From a checkpoint of a small image classifier.
Model: norm layernorm, activation relu.
Training: muon at rate 0.0018, batches of 64.
Data: trained on scattered letters and digits in many colours, 195000 training examples, 9.7 epochs.
Rows from block 5 of a small image classifier, named by matrix and row number. Rows with one number belong to one channel. Each number is 128 + 24 x the weight over its row's rms, rounded and kept within 0 to 255. All counts start at 0. Numbers have three digits each. After the name is the row's rms in percent of the matrix's.
After each channel's rows are labels from the 100 images, of 14976, where the channel reaches its highest value: "patch colour" is the nearest of a few named colours to the mean colour under the peak; "strongest on" is what is common among them. Only what is clearly more common there than usual is listed. The data: scattered letters and digits in many colours.
# convs0: expand 5x5 conv (model.blocks.5.convs.0.weight, 480x80x5x5, each kernel summed), inputs 0-26
# convs1: project pointwise conv (model.blocks.5.convs.1.weight, 80x480x1x1, transposed), outputs 0-26

convs0.0 071:076133105128169112077154156146138117162109124096099125091102125110142139130146115
convs1.0 118:101150138141145154167125141144111138130119165114152115135113112115139147095133110
patch colour: grey
strongest on: blue

convs0.154 088:113083104146099125124113164137144129141165183125131099135155127126109103118148083
convs1.154 075:128107106103140092099123153076147175119165100145108153127078116132175137107140162
patch colour: white
strongest on: count: one

convs0.404 053:130071097155193089131131126119135101141115079110118123115150141135142093147119125
convs1.404 084:133141160116093136155124105149134098117146174106183098130064142121070161145135134
patch colour: brown
strongest on: count: two

convs0.253 211:106110112146154152176139075146138120165126126129135084142113095094085116109082161
convs1.253 146:195128128133104160141139106154055127174106132120146163133130125134102144086159158
patch colour: grey
strongest on: black; count: six; the character W

convs0.432 064:126136132178130175149135111127084137119139118116097094108156121131136123164096141
convs1.432 067:143136176083149080081118130118148115180142156114126160112119135123118088121145090
patch colour: white
strongest on: count: one

convs0.39 218:147140101124095156119157190121120158079135121138080138132163122149136146108141132
convs1.39 148:128148121135103144130088151123200121132127028109144155100127098126138109117147131
patch colour: white
strongest on: brown

convs0.179 268:146116099121112146133112156125156166114133084092118185119135141132162143150130105
convs1.179 150:137138115137074140134124143154131114164136081138138162140122160134170154117153108
patch colour: white
strongest on: count: one

convs0.257 070:103087140096118131126148122142122166156159139120089094135115153123130120111160141
convs1.257 080:132149130132139118120144157133125086153119134132139142112113112120163110087100124
patch colour: white
strongest on: count: one

convs0.35 129:180140092135155088126109098117129112129112123129136141110113179142171165078168138
convs1.35 090:107089130161107134132106113089158168094107113145119169139121136124128157149154116
patch colour: black
strongest on: count: one

convs0.132 103:108130127084141123127100192096166132135099146129108137124123127102138089112136123
convs1.132 115:123126110174115111139137105116142117134156131109110143112151177137098139121092115
patch colour: white
strongest on: count: one; count: two

convs0.216 179:135087154098101108118142159143166144094148112138115099127127153134192160166121110
convs1.216 177:097166124129140134166130145070125111130157088120139111131140105153128124148085148
patch colour: white
strongest on: count: one

convs0.274 075:128154116117109158113159121150157117161147141123090099104137123142151103110168149
convs1.274 139:093123161118172144117107106137129091167106169123093157154099125137134136102148096
patch colour: brown
strongest on: green; count: six; yellow; the character J

convs0.338 064:139132096147124126097158140169136109156138096155149170147110137100123101125121149
convs1.338 069:113158135134112149184133135123130151116076173069123071090126117129141121133168109
patch colour: black
strongest on: count: one

convs0.165 070:152121176093141147123101150125134158145133187153162126066110105153154135135142108
convs1.165 107:111154147115142123116117125111096119108135158127093160109133149098143132112167112
patch colour: white
strongest on: black; blue; purple; brown

convs0.47 057:115143105166079092130162109163086123105148110141148155134122134149156131134121109
convs1.47 064:126118166115131137133090115149171079143103165103149087105120116110091112123132123
patch colour: brown
strongest on: count: two

convs0.367 055:157144090144100147120122128160126158098092169099143133120106128147089124181102187
convs1.367 076:070106139155172157145139101150141091164131131138117131163138167123156137117133100
patch colour: pink
strongest on: brown; count: six

convs0.190 085:098101095140117139125081159105149150124103142179120162108127132120156114141130121
convs1.190 110:125117153088144097099153152102109162148125134113093125135180142129136126091144144
patch colour: white
strongest on: count: one

convs0.8 125:131144128155090130119150173111126135102117114108117130171154104146080100127133152
convs1.8 125:148131128126070076141129094132126122118133135168135133102104139125141154152113128
patch colour: white
strongest on: purple

convs0.297 080:112155169121122131121115167140111163143103137144093101096101167154136088117117126
convs1.297 116:121118160115173138166118117129144108167097166098115129168139126124143137111127145
patch colour: grey
strongest on: green; count: six; the character W; the character M

convs0.44 149:132127110136152162121138082141098111155121174165116116137155126121070106159120106
convs1.44 170:063158119126129098142124107149163138153192131129146156136098130131107148092127139
patch colour: white
strongest on: count: six; teal; purple

convs0.267 057:112132113165164117122137126145132146152137125106123167143058123125144130130161079
convs1.267 073:122155120125127126126129164072151127150086137172118116127126108126143148130104101
patch colour: black
strongest on: count: one

convs0.335 057:198101123167118121166153105104128153143135093131134116142137133103119145106090112
convs1.335 058:075101121122111152111085122123116095124099127087122136129125097140113157150133128
patch colour: brown
strongest on: count: six

convs0.162 104:115170128130131117141102103139168117162125110098146148132113100112094204099096081
convs1.162 119:120136129124104206161122179079148145085104079116123124144113160124166095133127127
patch colour: white
strongest on: count: one

convs0.127 081:180142113146098115114174133117161101098132162139132110164117157121119124145151066
convs1.127 076:173114129124114105171113112118120115118130094148115099112158101154116155171146180
patch colour: white
strongest on: count: one

convs0.254 104:102130087129147132109099140149102063143132130096123150126151110119087118118133121
convs1.254 092:127139150118107141169126160133179174103133133154154106125159155104126114142121146
patch colour: black
strongest on: count: one

convs0.122 079:132144122177103152120127135108078125172135100126115131104156120101104128131126194
convs1.122 094:124119172136113107123117127188175140119106164112110157108104122148183106146170068
patch colour: black
strongest on: count: one

convs0.63 059:112121141123120154127168193129150107157144181132118123134170122108134130164084113
convs1.63 084:126151099115182144107127104115117150118105139127113074091102126119111056129172148
patch colour: white
strongest on: brown

convs0.75 059:172163115162094108121121082117152097139159101119128145129149130108131155107157154
convs1.75 054:118103145114140151127068120108134100106114115180119121152135130111148096147134127
patch colour: grey
strongest on: count: six; black

convs0.374 053:107142135140186112110139138170104129131132106135118123138134105082137119127120081
convs1.374 090:111100166141136105126147116113127127115115166147123133075125136158129121146172185
patch colour: black
strongest on: count: one

convs0.357 073:107136150134117090099085122101168133105110180146139127086152119134104118164103132
convs1.357 105:121131108145144136174122112113106118170083154145089068158123158131139135099169115
patch colour: grey
strongest on: count: six; purple

convs0.148 054:098159135080143164137107154118131128120094131183153123093075134137114148086168165
convs1.148 104:147144160138149121104120109113097123134138163100142108131182141104169098108099122
patch colour: grey
strongest on: count: six

convs0.151 056:116130188089136122128130128124154170110119124127109123101092101174161123153123138
convs1.151 066:134146142132143110114124140107127100109116120101140111060163156092120136113141147
patch colour: pink
strongest on: brown; count: six; blue

convs0.261 296:133164113139164105136121113134180076164121180181141095103129135118110123115158136
convs1.261 183:133133127099137180144102153132126119140097149148161148137134104158123159086139100
patch colour: brown
strongest on: red; count: six

convs0.291 151:127157154125128130080159157141058132137082112091140163123133113121112119155107082
convs1.291 185:143141094131099082154132093118176133162182122121135145081110092149125158083140162
patch colour: grey
strongest on: count: one

convs0.43 066:112133132128168121104137125143142117158123125163108090117125066102145107149113153
convs1.43 094:133148117152141147136127116135122098123120166124167104125135141127106182113145100
patch colour: grey
strongest on: count: six

convs0.5 143:128112115147157126139124081134084179119132132174111136161116118122107109129100152
convs1.5 094:163088114179121140121110152125151153138103122120174142107116156150112125119130133
patch colour: black
strongest on: count: one

convs0.105 138:079088152098157114118154091109111128154148185149150096094158135120127092153112177
convs1.105 154:132131162137158175134157139154137141174086176124152097134153125113098132133091097
patch colour: grey
strongest on: count: six; brown; black; the character Y

convs0.112 103:120098154131103098144149190121187124109157139135116090107150136135139138142160146
convs1.112 139:149079093105163071094105141116105123122156123135089126103129116143129148134139163
patch colour: white
strongest on: blue

convs0.196 188:166126132112141062108085145114156102147127125152150143133089150134196149080173109
convs1.196 109:112128089144117147187135103082136151149127112100129115108128096166106095181137146
patch colour: black
strongest on: count: six; white; pink; yellow

convs0.94 057:176155145136134174096131103117127115137116157123153114142099128129143151122161157
convs1.94 087:040165131134119142172158155142156139127114168132099124119132165096143123113150133
patch colour: grey
strongest on: count: six; purple

convs0.473 113:136107109138141124098076110150135086119139082134189146116143116115141157146175078
convs1.473 105:117159110126091134141168178107118167140116140179091144103144144135124140113157127
patch colour: black
strongest on: count: one

convs0.445 067:114146154115115150156088129107144090090144157106134144116118136133106141088151167
convs1.445 060:130116126127092114102121131102112151107139141132131107124141147129130068177110141
patch colour: white
strongest on: count: one

convs0.299 051:084122143106146071093131147141145167138141140113104129139144160131132112129157120
convs1.299 092:088101152128147148144092110117118102113104177120150114118117074144113127171134112
patch colour: brown
strongest on: count: six

convs0.59 156:133109130181113134124166188112080169078162131090150157120153094140112112129122107
convs1.59 114:111149131133098163097125133158180138082105101154119117153125153112124130160189131
patch colour: white
strongest on: count: one

convs0.280 053:134105093125147139120123098160126137146172108111129117147100121133144102126114102
convs1.280 054:132146169121115151144171129096157117118097145088148151109141116121079122161133143
patch colour: black
strongest on: count: one

convs0.372 089:107111129135180141062153128115152145127146129131126132137127148118150126159130066
convs1.372 171:080151114087165144167152117123113098192127164123142127124092108100141131097156158
patch colour: grey
strongest on: black; brown; blue; purple

convs0.306 132:131154111121175125163096099113171097138127135128137112102153131112113124090161175
convs1.306 088:161164150110063103174130157120152101118105115141159143143109141126172166168149124
patch colour: brown
strongest on: count: six

convs0.478 087:136104083138151182147163144141153106116105107098141117123144108110170119179100124
convs1.478 110:066146143168130125119124148148085152164136163089149137100103139096105152097168109
patch colour: white
strongest on: count: one

convs0.471 146:165113129150086174125146165141104146095155158168110097162159124122151104127115110
convs1.471 089:143134088140147121109124107112132160125167075135120148071111104115160089129126151
patch colour: white
strongest on: count: one

convs0.453 086:169122106133141102125113098167102117169175160129114177154154125135145131076163157
convs1.453 065:137146149142116121118122135119149119091102064165173099089134157153070115184178134
patch colour: black
strongest on: count: one

convs0.58 082:114099151150180163145107163159113156118142105111107144173153140120126101152101119
convs1.58 124:114122127113121104129157135131104089135118147084147126061083097110141126084152124
patch colour: white
strongest on: count: one

convs0.178 070:112117133152122146100131151124168126167164111168111073116112151119129114065147120
convs1.178 090:115165112131144134149116127120158113118108198120140129110103175107145161139162107
patch colour: brown
strongest on: count: six; yellow

convs0.397 050:108101118172107108177168132135068103158138102130150132113119095104157125102141133
convs1.397 063:096118124103160121094148157114163098161105148130138114106129097123095134137109111
patch colour: white
strongest on: count: one

convs0.310 073:108129085162132142167159120158107117129143106137092148079088127124176111093148118
convs1.310 077:149108160113136138087132126098155095146117161097164126124140129097099124108130085
patch colour: brown
strongest on: count: one

convs0.272 048:144148110145141131129105110083147130115141124111164129106141189133105139113139132
convs1.272 060:165126118143124156127120142176122142096109155151128129112105102125140126148130129
patch colour: brown
strongest on: count: six; the character W

convs0.76 086:107160094111120140132133128093125134119151103129141106134131150198092134133112160
convs1.76 075:167137129160103156101092142158161136103106116149148115132125116148128101144155142
patch colour: black
strongest on: count: one

convs0.231 107:107093142138129148132146068132092128151158183108147070091164115122096094127075135
convs1.231 144:128124165166113135147110130116159107157088140113132120124116101125097171131101104
patch colour: grey
strongest on: count: six; the character W

convs0.412 082:155168119151146119105132135162090094115135145139177115113133129139085131128132092
convs1.412 114:079097151149128138164109121146138095194109142099146093149122127139118127099120154
patch colour: grey
strongest on: count: six; brown; purple

convs0.136 085:093118175106119121124144135127134123134116146114113137114128167089186127165143145
convs1.136 108:103121134157157163143106094160119124118095152141180097124115098145122120117098118
patch colour: brown; grey
strongest on: count: two; count: one

convs0.40 162:141101118147140114090152203104108187128122144130115168126120137144170134088143154
convs1.40 182:105144092116124164156144152130161105108095098095115083129117126165081120162067136
patch colour: white
strongest on: purple; brown; blue

convs0.4 077:125139129129116135131163130137121152172156128137140147150101141099111118054132136
convs1.4 090:138121116135115134141084168127146155077134120125109095102111104153164111141156164
patch colour: white
strongest on: count: one

convs0.462 066:119120142136173120070122102139127169152105119107119119144138093109160150122113133
convs1.462 085:126143116169112098170169131152130090095143155146163122102081133134092121134138151
patch colour: brown; grey
strongest on: count: one

convs0.146 060:140127120156124136134115089142125135142147125162121132131087135110152115182109098
convs1.146 074:091115122131135106098120180160129124113150164125161143111149116106111088123132167
patch colour: grey
strongest on: count: one

convs0.53 057:114149129129105116137103123099099091130182157107142088154145119128134150146121097
convs1.53 066:154124130131109149145126148166136131149108125141153100098134144111113083107164133
patch colour: brown
strongest on: count: six

convs0.352 129:071156137095113170163113069150115084154119092138142097147095104141093140127115128
convs1.352 099:153104109131163127086111123097153092100136100132131149138129157125173105156122114
patch colour: grey
strongest on: the character W; the character M